Weights of a small image FSQ autoencoder: encoder arch convnext_v2, decoder activation relu.
Rows from block 7 of the encoder of a small image FSQ autoencoder, named by matrix and row number. Rows with one number within an expert belong to one neuron, the router's apart. Each number is 500 + 25 x the weight over its row's rms, rounded and kept within 0 to 999. All counts start at 0. Numbers have three digits each.
Before each expert's rows are labels from the 100 images, of 14976, where the router gives the expert most weight on average: "top examples" is what is common among them. Only what is clearly more common there than usual is listed. The data: drawn small creatures on textured ground.
# router: router (encoder.blocks.7.mlp.router.weight, 64x128, trained with AdamW), inputs 0-127
# up: expert up (encoder.blocks.7.mlp.up, 64x64x128), inputs 0-127
# down: expert down (encoder.blocks.7.mlp.down, 64x128x64, transposed), outputs 0-127

# expert 56
top examples: small
router.56:474462480488503545539486532525499517481533504521523495504469483501461489491496509497507480505486504501492492516512478503479494453495468510512453499485471525503484483483568485510511468555490509523513460490478499476483480492461496474476500480443510554477529524499517503441439489460537510503475491515494500471473498521548474512560511491462492483543510439532482497491479503480494493489512
up.0:519511484483479482468495517476490487484495517510518485497517491514486507506477447555480505474462512496505523512511529508527502475534535510536470495503529436537491461491440530525482525473493520470498521551493461501549471471518509532513485478546476560543501512474490486505513517486506508446496532488511474539471541488479503482461494513545491484476519530458503523507483471510497484514498
down.0:517487501467445509484499463521500516534476500511499499501480464459496526540532458493515534483558543515520504472520490502500520507508535438524507489492513523502544507536495521460552499510503469509472504490471524535510516533549505477524548465510505474539493465507520477515523504498515508479466501574493487548472514511506531485510497507497532500490549516506507526475526478516484499491530
up.1:495509473541478496442497467527473467504473518511505485472498526522481478502497475522509524486513514510502498458478516471546535492487518538502513517494509505554511493538416500522514504497470524461498484503487482500491525513532452502524485499540466510483473535466480462470507506512540510527507541478527485503481507496463506498524509484539506487471479548443549485534528530502534485507495
down.1:499493479498483506489459447503502534481458506488511511498520494507514540473514510503500502524516466472451529512525529487484525475501494499527523491510508533541493483501520467480549526522538501516479477511456474486459555530499469516489557474489477497499548491516540502541525544522432472500520469470535487496468486467500528505512506518520499519501532523547517496496538524535529512512497

# expert 38
top examples: orange; butterfly; yellow
router.38:495540462445481476521519451500476483472501507491525461441546510506495470508540483481482532493475504489547489444518467503492509534491526505477507501485524511488505526536498509482514457455485540464555519477538506484524505554506501476487483492490469472487498529510532500531490492479472541453512483543491481500529527514521515495474501464501468471484486491504521527486480516490537510498530
up.0:485490476516512491506492533489501463491498515485502519537473514491443516473500509521486497487508473549467485531464494532540444498511515480471510418511517513524520470549466572485495489480512488501535541500505479514498512506513526473500490525450514511499520514544489542513493527524478540479463511457482531507485470454517500495489548497517481482482534515512519495478506531512511496475478
down.0:499485456483480536497481516517461486530490533521541516471567504499488510490495531482526468505488515505511537546491495496495513502505503530493534514495501503543505488491502554511449505482508515443508523507532481522507560517497536510509470531516530455514511539470480516531461495485486508510485483469499545530499460487500519464499530536505530502467483518496535455436495491467528518505497
up.1:524514519446471479521542448498490513490515512448509513521493514523502471499506430498496497514483511508481501498490512550498499557457509501476518496483561522536515530522476498505506475484522524493551509468519466503508481501511511489505486468481493491532505550465541532512528476471483523456517524486480476507518533521467535478472497488495431485466512482457511514480506520511506524481494
down.1:530561508481521496473474522476536501522484520496518521506505523473534478512506503514487463501500523453467492493523519538480464549517525549483490480510486510504532502492497522521510476481476508443491483524493522481487450477516461536533529476497524509509486504582469510487484474447468471512464511494469511479537497500531532475470531528461488490486494539532512482500502528517483490502471

# expert 46
top examples: small; caterpillar
router.46:456470496508519502503472465520533451510434495492488497526493507488548522509538505449524458538511478490469478493496489494542510538529503501461528526511515496472514516500502510513506476451473460491515460511532524513519512479483503494506517530495472474495514507513465520472487542497507530479524497497495518514491504469461531474548560468487514543447475485528519529541516508479522513508480
up.0:476520490538446485492495504481499502501494510475474488463515499450513461476528482479506518474479471503483502535511475445498495512481513444557523437495507491526503481521518513514485421527546476482475498506516491463505464490510525501493530533484514545480507491511543514499483484518530530490484492491501539526531548472550497520512479494504533499470515493504502550519493526490490503460511
down.0:485503483448552494514527493484460503501481464468525494495523480568512495535485533503507483469497475523481524528541485516484478495546489540491480532565501504501555496509498486535558482480487542468508514506498522531500519548485517556500497499493521507485506530524528520482486549491529498465481509489495459499480537545507471485512490489486494480520523515478482477450511476504484515527502
up.1:464506505544467526504522547478499492526463519501483535534549487526447513496502496507527527464501483501483476532495505506505486490501533518477514524555511491487467484506450516523491500529500482534516502475512538503522503529540508499488487467514441473533512489497538481516459498500517547498513483485507481467468476508518448524514486478463470530420507495498492491473497502514455479537504
down.1:521512509516517460474474510506490494534498557485520535502481537482493467496473541513483504483545534537520494513496519470476507512510516511555490533495530519499523480506528489501487474526478478552492530489478508575488512490529520514486533519514474496519476461469497485513506474486484553528495521531505539501518418477477468451517522509446494500504527519539491500491503504469492481502504

# expert 55
top examples: black
router.55:496542516532524507451479524498481535487530501518534546532506443520447465506510516519493513497512517505510484525516507465581513490508529502505501498464504522500498487467490533504496471554536507497482537514439509517488531493502478467487489532513477497473517495505503518445515461473551527510488538474532534471496486464529486464528511505510495494486515485494493547530496515491511520471492
up.0:487551494495447494495485443492489485471493476489534522493561481487493482490499483488504509537522506482500595519486509534504497494532493479496515466483520499512511510475493489492508457493490504544515488506507459481529482479545497495499510498493500502525519538483478503485505519464481521531496507502535555533530527479483515472490476513509486506407474500527505521514510503510524484495432
down.0:511507464517490551489466497524478465487502484500544525482515493511480498538524463494500489525481494581488496545505488496552462513519536495495494467501513530523484477526498528480506511495478489499498508489491518510437527475488532503467479453530468562469509581451523523487493507484485511490469497541510502497503495508522505457499481485488543533520486516499506511495463521475519514481515
up.1:480531485449496530436539539507501505524553496468544469479513483514514517506516527516517532491468514514515473527481494487499442492518498503514484477499481471513491521506479502529493551517505486479515521497502518489494502490526498546526499559479447457519470495508518495517497543475471485491503519465469494504491524498447523450499541484479470474486533530508501517497448503527457525512499
down.1:521493512486472489493519507506499514453494505494492493564523554484501523515502551475464494515474532498540509529443529517501483509506533506524484450485488533525486468471501496527475534494502530532522505517464551500507506544532448497494522479518497482540501539520545501466495496474509508485526441479511502492452505545474519506512519524485496483480495508516488469493487451505489478453526

# expert 14
top examples: small; black
router.14:514526531497522530485480535481505512445497464497542495486526477482470488521515495507475572504489475479499501452494516419511495483495562494492487500494465480473500526530501493475499446555459508520499481531513496474524487496542476473514509490525511509457475527545542496507527523495545487513476529513470497485503492499530481477542506523502455506523518504481506500508469520470509521487488
up.0:452489496453451506502500502522502520502506504520506488493502527494500458509496504516565507445471540536509499538557476527492498486519459513529499518534513478462518478488475510439465537511550502513491502524500475469467455489515495533508493520525510510499493523496471509490504510508522525489490478534493510492475500502431521515496490527501470535452509518504510494553507519515438492498463
down.0:470476506509471501467469513505511510516485517499476482480469467544519501514514510543507520541522490550480413513503515514498471483495543505455500518549504477529559534496542496511523558473508479464481490529508526522532501479516471509505477506526519489525491497510531518511495514522483481484532468540505529535478501492476467504517521529512480499532535516507451455501518485505469492505527
up.1:479528512485525527527493540471512508483478463486468515499505472442482476524497472489507516521508445478511458481479467469513491457494485509477520504512525504505502491558512518541530517486484510519512501520538501480482508514532513495535480510510459532484471553505544488499540536537516487483470476491493483461520535533478486537487502514475468521493545539483496454497517484450486521550498
down.1:491485519577500465497495480503485496503514566502520482530509494524503472504507502484457502509501488532476477531476511508549527513500554448554520523512491501428472426528490517516507523492496506497536509496516468513480477485515476472490485532496517499497503478538495509527488499545459494500516516449490511486497486532447515514471519470488493500480516485537509508505506496512489469494555

# expert 57
top examples: small
router.57:437492454528487509447491537516504533510521485516493488490470468489475474496505519496519434502508458540498488464505508493574505505501501503494492499485495468461511506500521515482474431583523509489475516495487489488485511484470481474515499512496493540487505543501523485454497508527514473487519505501459512507469500480522514511536489506490500467475486471468498463507507473454492547524494
up.0:480490489524533503497509569495541495526504524487563521471475489509509477518478539486524512460486484520468494476490501518533507472450534510510558463496498503486495480502449524487528471516431510530505524520519479529498480484510489488480502487548517495523511515498479488490474474510495472479494451457557518485491529527515478447515500527496514508487477515488502520522499538495479546493462
down.0:513501471499510528524486474458488480521513514521493524501504501487538531531522517505512485478454514464492482472486496484500518477515511494528500496490482501458477498505489506527490507497469525482550487510553517487500508425468473501451524471492556472515509536524504556505475485538501485508480437486513487491572489516527529522524520526475470494539515537501528455509514497523536511517474
up.1:535496508511545465478513487526473493496492477550435492481522497547485531496496493488471499506548524521470507485488471510532483481467495508523508489507505494504494471515482523510485516542489532510516522493449444485482478484477528506517531485511519459486455522519482470511495457481478480498529558535553491487484519516498502526496476531470572498490469519509490522530485465549484515498518
down.1:490480492508446501499486496494492483503516523513453502518499515482514509524505485460520517471516508512531471470490497493477468508523493499523469509453468506527528480519473504471509536466493456507454522467536510532527514468477510509540471502491510552523513508470468455519500507481506461473436457556521518537548466457496497530480520470497495532529528528504464498512507510495485487526540

# expert 18
top examples: small
router.18:515495488480466531479561528485530499486494498486491484473473466475506528465478539466475523530487497548501507538492524509522467499525470459562490513509505508491497484529514514541484482505498521527483487519458476463516486446494485541501514524485538531518530459535508501485484484513496489499529487451475460494535451501458458486479529512517501486515474510504447527505500500482530501486539
up.0:481471525536493528476499508531487473545507522480473490530485492517499511481482502517490535483497527503482519511479456483475513450483515513496510503505505510504518511493421562469467503530499540529494493494500483509509465498524506530505531488582469494493502501507480507464509493515551479531508463479472498481467453519442476518494524505527514567518503509456460480509485479508518495508513
down.0:506508486432502485472510500528532532526483490509497513463511480532464476475490507502514523486498477534474476502526529481473472510465479511508529540470444537527496516468504499531559506503499535422474546493521492554511453500522475483471511539481536517504490484484501528491512505499458473498492511463518492512539473514486448496495517546491502519504479492481507484476491504501468464481490
up.1:510503511499563500513497472508498498437504538491478485522485525496512492500488585503511528505511486514463563476479479490483531524483481462471505550474504461507492510521480532457510467543470520507492525475476487481492484487520506473527447515496481468539487461529513507475528456475502492526501505484513509474490541535476478508509454517524495484520515540455526499503498527504502523517498
down.1:496528512554512472498485526498504510517537527470502483506490483525527520487494460534516447558472496496493544511501509489514491464531531473486526459547497526528550485459474512459520484489483484507504480465502519520481537474468490504449495502547514518532486492496478485524488455540529461491478552486516505500477529499478508465485498507511498526499491558491474491515465534473465508493483

# expert 23
top examples: small; black
router.23:508527501453497504476470528493515470491512486520511480484473459511500465479464492536490511496503497522514518499471539516517473502518461521532511475514464489488489523514483486519505516490503455538548492431456454478497483497501507505533508504530549508516529475542510461490469446511513489507480494545502492486532500516537480494520488536487466491514456502495495565451540510474535493489533
up.0:500513504506538520537525477505494503485528476492491501480492515472544505570533529481510491525486490507515533484472494478527544501501537482551487447506508481479530488452470548491464461500496511513508500497493495484511512494464495456478522476503487458486489541491479536518486493518508530471460467462458522542485501485473500468488463523488509487499516555494516492474506495500497546560538
down.0:502489493459489489509459513509494484510423508495460491484495457521507490492495512504532495437485522508501462490492542529522507488506483497507556520568472499495490521497521491527488552492528507504492506533562501455506547547484496483486504473498473468472471524511510509475490508515506504480474529496529528484510537532505529480511553500496481471498499497512503475483543518486496512481428
up.1:508484460497485502439511501489504437472480488529515500465498481515507450503547518486444508516482512530504495487484486481486547506462501510489507455473540511485509518489482515561485505510503460487522503504495443545495493498520497508504491476494528473512522506499528507553541496499474500478519463490529550493459540563507477535526508537507498504489518533483536546514481507482505500495488
down.1:468511505486471466492501534491458480479473499483479505519482494488514498499524516551537508520419513479518484472495485493474515487502521515516485488475460520477535489498509486501526512510545517550520536518550514517522503466517497500471515504501557436490508525510517522454532455515526493488532511531470518516522546476539529511493484485484507542525502492492451529446504513485512501513482

# expert 48
top examples: red; butterfly
router.48:501498522477511493493497512495488484477488472540475500471478458506513495503491498540513513511487543537525479484503500492506507509528492519551490514510507530480494548498493486470498509454513450487532515462491517491509527497496492504503513455507576485487541454520514454524488489463480534525506515551490555456488547532523493486457522486489503483490501475508548528455502511440486509489460
up.0:511542493493494506504507486554485458471543502479495448565494495521488531526523535500484501482520464508530521452459517492499474513551505481508502515469468512504530509496521562478488517476492512460488519517494459521544460452515496509509508491498507490498464499495514535478482473525527503487464470493500536545528496482515501525467497489511512521461530538512497456509513481505472491501439
down.0:482518476550472474530458507469501535487499521482503522533504522498494548489491487475520500554538482508510511539469492477496496522474488499508541505515538507466477430466507556507461509468494515495500483496492532492454476476443482512513539462502514509483452480510486463497523565534481522486542471519501479537498477493504502505491506476522503493484504462520516517505498465466471496493524
up.1:537509489477499484454521506513516463485481478494473498466498459489505452471455493509472480538494504527509524476505549495535449481523458497533503500481538505497514519521478501520538520457523442480502506484503459472497491514540499487498517461480566505487495496536469481492488516496520486487512507504497515480536553500486502537506520512540486490452481538503561546479500511506534498489516
down.1:498498502512501460551464534514497523526484497511475500513504504548516473509490513536521500510466510515557463511475481485454473491479496573522521514490467506550488515512509479521514491503527472524477506511494524494455533453515536534511489501509541482512466510522505499493520453486489478528510474541488521506483466523484487508496486481533495504510476476496463568507497505487541497489422

# expert 21
top examples: white; spider
router.21:446519478506489525541455520506456530506560488499518483457504500494483457494497496499510515492494488503520494496532499481494465499516489498496439517497464495485484497524547482489491452515470500519523466487476496468494467508493475475477459500478482506470504505519513481474461492485495517481452491538485488499489492524525502490536518496442454464564503418508477464489501503480476502479524
up.0:541495531481514502435471502498521501500510508511521499472518500486519473459516559490493528512514554508472519477437515484462490507488524503449535443494531500498524509519499514485514498467489505454501512523529492532498500528459502502530530486562485472492508496531542474512519512516474475489510498497483502525464492471513530500483495530546536463440504502453496494479490485525488476505469
down.0:494531558512546478478477479510519509495488491547507511510479493462544540487495498496459493504514503493454469482532480538465492526483511486510515462520511515507475525459520472538516495542481519457514522509533523500496468445518482510515499505461472520464470506455523525524504507454502502526524505434484532508492508515491510489522502519483488490510440544515483494524463514530473520467507
up.1:466448512438497485489502502467535531469489500500518488487525440499477528509545521491491517500500465489526518506528552475500502476528495504498518488518510543507525490458469574509514480513452497473508485500489537483534511502474515536526495498512546517513483506481500473483537502546504511508500431496526501503472450522502514534505487517469498466497518536502457497500498474523510539477478
down.1:525484500514484489516516524482532498508478472525465483482506538529499468531507467510526451488492510542472505525501499557497499507476509483469539469459502521511482479487481524516506463479527506499511505507503511532546545527533465516499481495502506503525497511458509501454489496536500501467531486474520514508523477500461451538589520483524476511492491540489530458527538472473493499536472

# expert 42
top examples: small; snake
router.42:569504511451522557475504522487501491497488493529528513504501540497549518483538456470492482522485514460496513475485537487478509484500468535477509512515513498473480492503492498455471516474486493518487511511464488506524492528531482525480510504545508460545474473511506504553474438461469475510467491549510488507535452463547480503483489491496520494527468514500495514483526516515511474501530
up.0:492470481519508486526481523498510477508470514543490484546456480550534500516483524523508511479513534481534479522506491517450474495513510448470471472497491490512501507450469596514522490524525483462504521476537511500490498504526545517481503535511505489493480498491506469486487503495497519557488507459515481491479435469478529497510508520446534479505511517493471513514526493529508515485469
down.0:493482500468506521477495476539477478483498527518489501499540516561515536464500461510501497512527512497512492512488496520526480510508481467533422485530485527499483490479511453531484532491444482522499486525483488490461487489485451498500516503524545508515496525535505516466480496493519509523476514464502518482531558522481509540473503517465510462503473526484484427535514508496549517532519
up.1:509452508540486489485479526494536495552512509516513509504507521565497496493469493472525495538488507515519475481506531484483496485528473541476520503494491468488470535515489483515485523513466506560515523480521464465503513470532507474487507506528472455536543497478479490514493528473525499477482501496514481492440415477448477505471517502494506486522485497499520500526534540500495492560496
down.1:470495515470528496495496491493455472507509466493519477535515495514512537522502489507463531459552481483496524498503547540521478460469484537471476499545509477494468453523480509551472481510466477537505487512496519541503469501537512546512477513488509470471496506541516494497499533533522500462509490503504484507498541530470486507517475540488477494466522467512532455494538473528519451513474

# expert 15
top examples: small
router.15:545478507446449495501491503513490494507519479532488463445531453485490499499479502467447488506509506500540518536490464507497541510503484535535506472486457529521485523524473499558519499461497515510490541486492488481488482524537498475504521469504538463473525565537507509497499482497465457510488542531507491517524515495496470489498507499499467473525502474512523495465551496470465494488523
up.0:497518525499541480497481453531480479436491507513465538459478495515531472515473514511497441496471492473507502476484529489496510508495492519514519502522519479497520484523500499479472499522495513522497497492489512482483529534483537540524509472529486519503467464516536467534562500515526543482477515499520498501486475475507545467502547490487519555434504518465511460551506520490461474488497
down.0:499505463524514476496505465525498501470451478517489466497520507513507503515548501495467489523489476510492477486522492487501482517487506495515510494439541552506469516487475507470511516532462511524517523500486443507526472558561490497504459533533562507502498503509494490521504499482487514483506458491502507529551486453467510546487465547490496490521475571510508472501512510529528481490516
up.1:492547502516484526536521495493487496526518496501529529473522443525484493542510463538480500499499566515489503488500443493523483504509506481526484446471492471488525519507497485478429482507503444522509492511518524523501481554475495516458503524506531532515519459518496474496536471490522494505527480509474466510491512498463541497500461512481505499449500522511537496485457512516505471462535
down.1:497517501457485496505502491503513535478512566450481511558506479494524497504454518512545506494496544475500498524470528509474524471502501468563474476501521523500474512484494521482529523494498485439513537494454511477495496495515492504483533461524566502514519458510524456455505495530516512486447534483468495480514486510495504468513533469479524494485510513466508525492479520480469478522479

# expert 37
top examples: black
router.37:449534510495441490473523545465519533498500470539504509482453475484487534472449510461491475522502480458546536528483508536514493507506481472543510432508491501489508507520501499539489479509537515523531484483461510458498501481493515488535508511484539529494503583497513502486486491532488478491511505453510502488509482500512509492493484502511481491509465508497462527465526520455518488479506
up.0:520478472486488484534542553517487511479510485499529459519507497513497490512482509500468494453508520508481472501455519508506547454504475515489498530477515467498470493517461471475498494495499493522492486495457476490519502556479533510480451472561533509501515506531517462514487491493464469528521430513501495480503508524583539490486499492506504519501542538484501527469491473511518506521531
down.0:500508492483518510474523503475498504511498456535500529507495527520545502508457501518455474490478515484478472511493453515483568494460527512527515501452505558467525482464458479548503493534513502492507507538545509504532506505507481455489480471506483449507481442482471502504498474520515529500486495493490479525525510528453509533531506477500479518522531537496498457542525492482471473516516
up.1:479469470471465429481492487492482477458498528478457535513506534464553484518505488504462513531505483507457507526494528517445481526517510509475497511531485510531509496504515521485511532467489517501498465542510511494539484499502481490505517519495525530524538464533478530502477487498483487461504486469500490498553522512467445519479501518457501520555480541526531494475504521503523486540478
down.1:491513536529522511501519516518488490454536454555475510507495509474507474496489506492492529459504480517499516509521519490517500505480528519478473479447539514512504494518506465497489528502498513466466494476550488490589498485482496496492465518499493501472512492467501487515492536490520526471511488509491490493525489517498427506489514506522422574471522516509486460462534476523487481474497

# expert 53
top examples: blue; large; butterfly
router.53:474464514503540490512479538508527539487468524530458491528462504484502502525481558495508503481509485459515481534488465476526464523463517492524522494497476471493529463475483482540474517453485477511486505512495520504479531493521498524516485509535515508450521551458523446462504518511492514502482511478484505484458474531480479488484536533513490494484538511481443476489522477466467496483462
up.0:480505518518497495497494510497545502498501503485511456507474484502505486520478522486512459412508518515538529498503497498573527516502466537522501455494482480467507498553516505488459500548493536503515487526482482503531497521511503503512499515541518519466484567500533511450533514456543515478485459453490466499508471516482486494513460509518456481486511528479476513498479506507510487466514
down.0:440501513469506471535439526512480479521474492486506492487575483507492511503494465488513471463484515595471543502523517475474528507506532505529484481476490531481503492485530507472547524501479533530518476507488502532503514553497481472532498492494482527524487542549503474497513494494494535479493485517477550516507498536494488489520496500500515513487510508552474460534498504510492487514495
up.1:475497546536515521489488478480491539494491483482484494509489521506501535518493530474521523515468520439523492517526491508493501535545504509530507520466496476520484469428470542490502454498475479498503463507521512502512516482525511497486488515483442571486502442487468493524548488523519514496541518509502540492451497464449520468493548504480521493483520509490505521514515490517480474486476
down.1:513483473561493499473508525518532478472464512530526493557480530463508524466529486521512519484456534512481524510480476450467490522514548489485499473531496558427507471510512490487512514502496513499481477484569523467497522470489479528478493503474473489494511525503509537466497509511495499481498511534489498464480512495491464521493501488520497515484506521474454494469444495482509509488548

# expert 17
top examples: small; blue
router.17:508441507500533488548467457505525495487553502469502498448502509504485519481486517525501504505484487507485486493536497509464478474513476489461438534465501520506499507480536465497494528447482489474487466502548510484498487509470496486487492497450472513473504460485511512512449513488469512519510471491513503457475511520480508508514516492467489481575519448546494472525457476486501500504473
up.0:460521522523468501475529510501451482521504487532519512541498500521497539502540488481471482510462481480505494500473473540518510520497481483487514516492489523517522537516470571476505515510529495507527503499496529496481488493507495505523480521575470489491484513484483494527516502530475509459523519467537453472528471475469467517442485519532490479425533524482501485473531500532482486487529
down.0:511508464492497531479483522529490465523535512523501495484539546455525510481503518489514478592486487511488452539497472488489488485509522493478498536476499524485510525531525513459500515491491539506503494511526522522473484460508476494507481513496505523449519467521488526506474508546495525465525534523529537493475517481515473507480474526472499510558507473494506470495522572500459482526490
up.1:520545491443512465485520525506503508472477514520492484511477488508490525486508484528508488460521531509484517501473483488491498502494498492475535474506516497487518465512395533489533454482500508521522474549479508529497508500479458527465529537572500473484504500504498496548517474522464547455494505523534484513517500509520456519498497483523520501434509523483476484485508510489509490496510
down.1:472517505518462528497551517475534525480484508504508476484519482460482523491512480508546526496495506466514508518513555554500517517526513505536475479484479510528504475538466473514498459552496533484516523518533505542501479485553486530479508472533504521531505557506506524532499504530503506448544504502473462503498503477503530559501486484527472546532502508513483479495468520515541500486501

# expert 27
top examples: small; snake
router.27:509489494461487496538473499480513482564529459483494496487477463513546541495509509474534558454489491513518492478483493512485531467552494496476515510466522494469432516506501502507476522575504488510496543532492509513518507480497509524504479526469501496470546481490502538494479464509538470489458457487488483487526524516511486529526522470481511508509492530484500498498502438483499509499467
up.0:527477520477502488498488509493464468526512494479534508474508520463537461477538501494515534489506489484510463548543536471516491498530467462494551516496486504500485507545484451489523552483496485480469523482467460498522497497506430498478445498524508516523487472512515532480495506490489506506529525544497495506507527563556500505522526481495538459503473496460496489504534497494497494468473
down.0:520503495536511533503502453517469514505443520494514490463481477456509484529468476505536479474474518488510524559502479505484515492505480475452506487469535471494481509568494490429507506452518457525478528538512474518516487457482494517487508478494488493463508565522486496500520503516522507500492490511505527456500502508521489448510501483514444461496516508489527533499481513518537509502488
up.1:522449511540558511458487471481531518566491467486534517489497463555491504484476505489513514487540503476551474482479506497521513498511502546504500511458510487496479503523532504473516516547492442469480505477529488485504480525458507504494530476475543480488494509517466496488523495499500472499508473433520549507489494476504488487522496503499527547484477540489523526464504491505528468518489
down.1:467448452526500502501491497505473485511434519491471494541483435508487489460507453496494537531498477469519490473447468470470518491499479478534517485481474534520500490510495499494490488511478490497517513498480497549477481484531552529530496495529474474479521480501500492498485544514531492479474470489517473513494437465476490513515460477455507485506515527529501458537505488534503506482468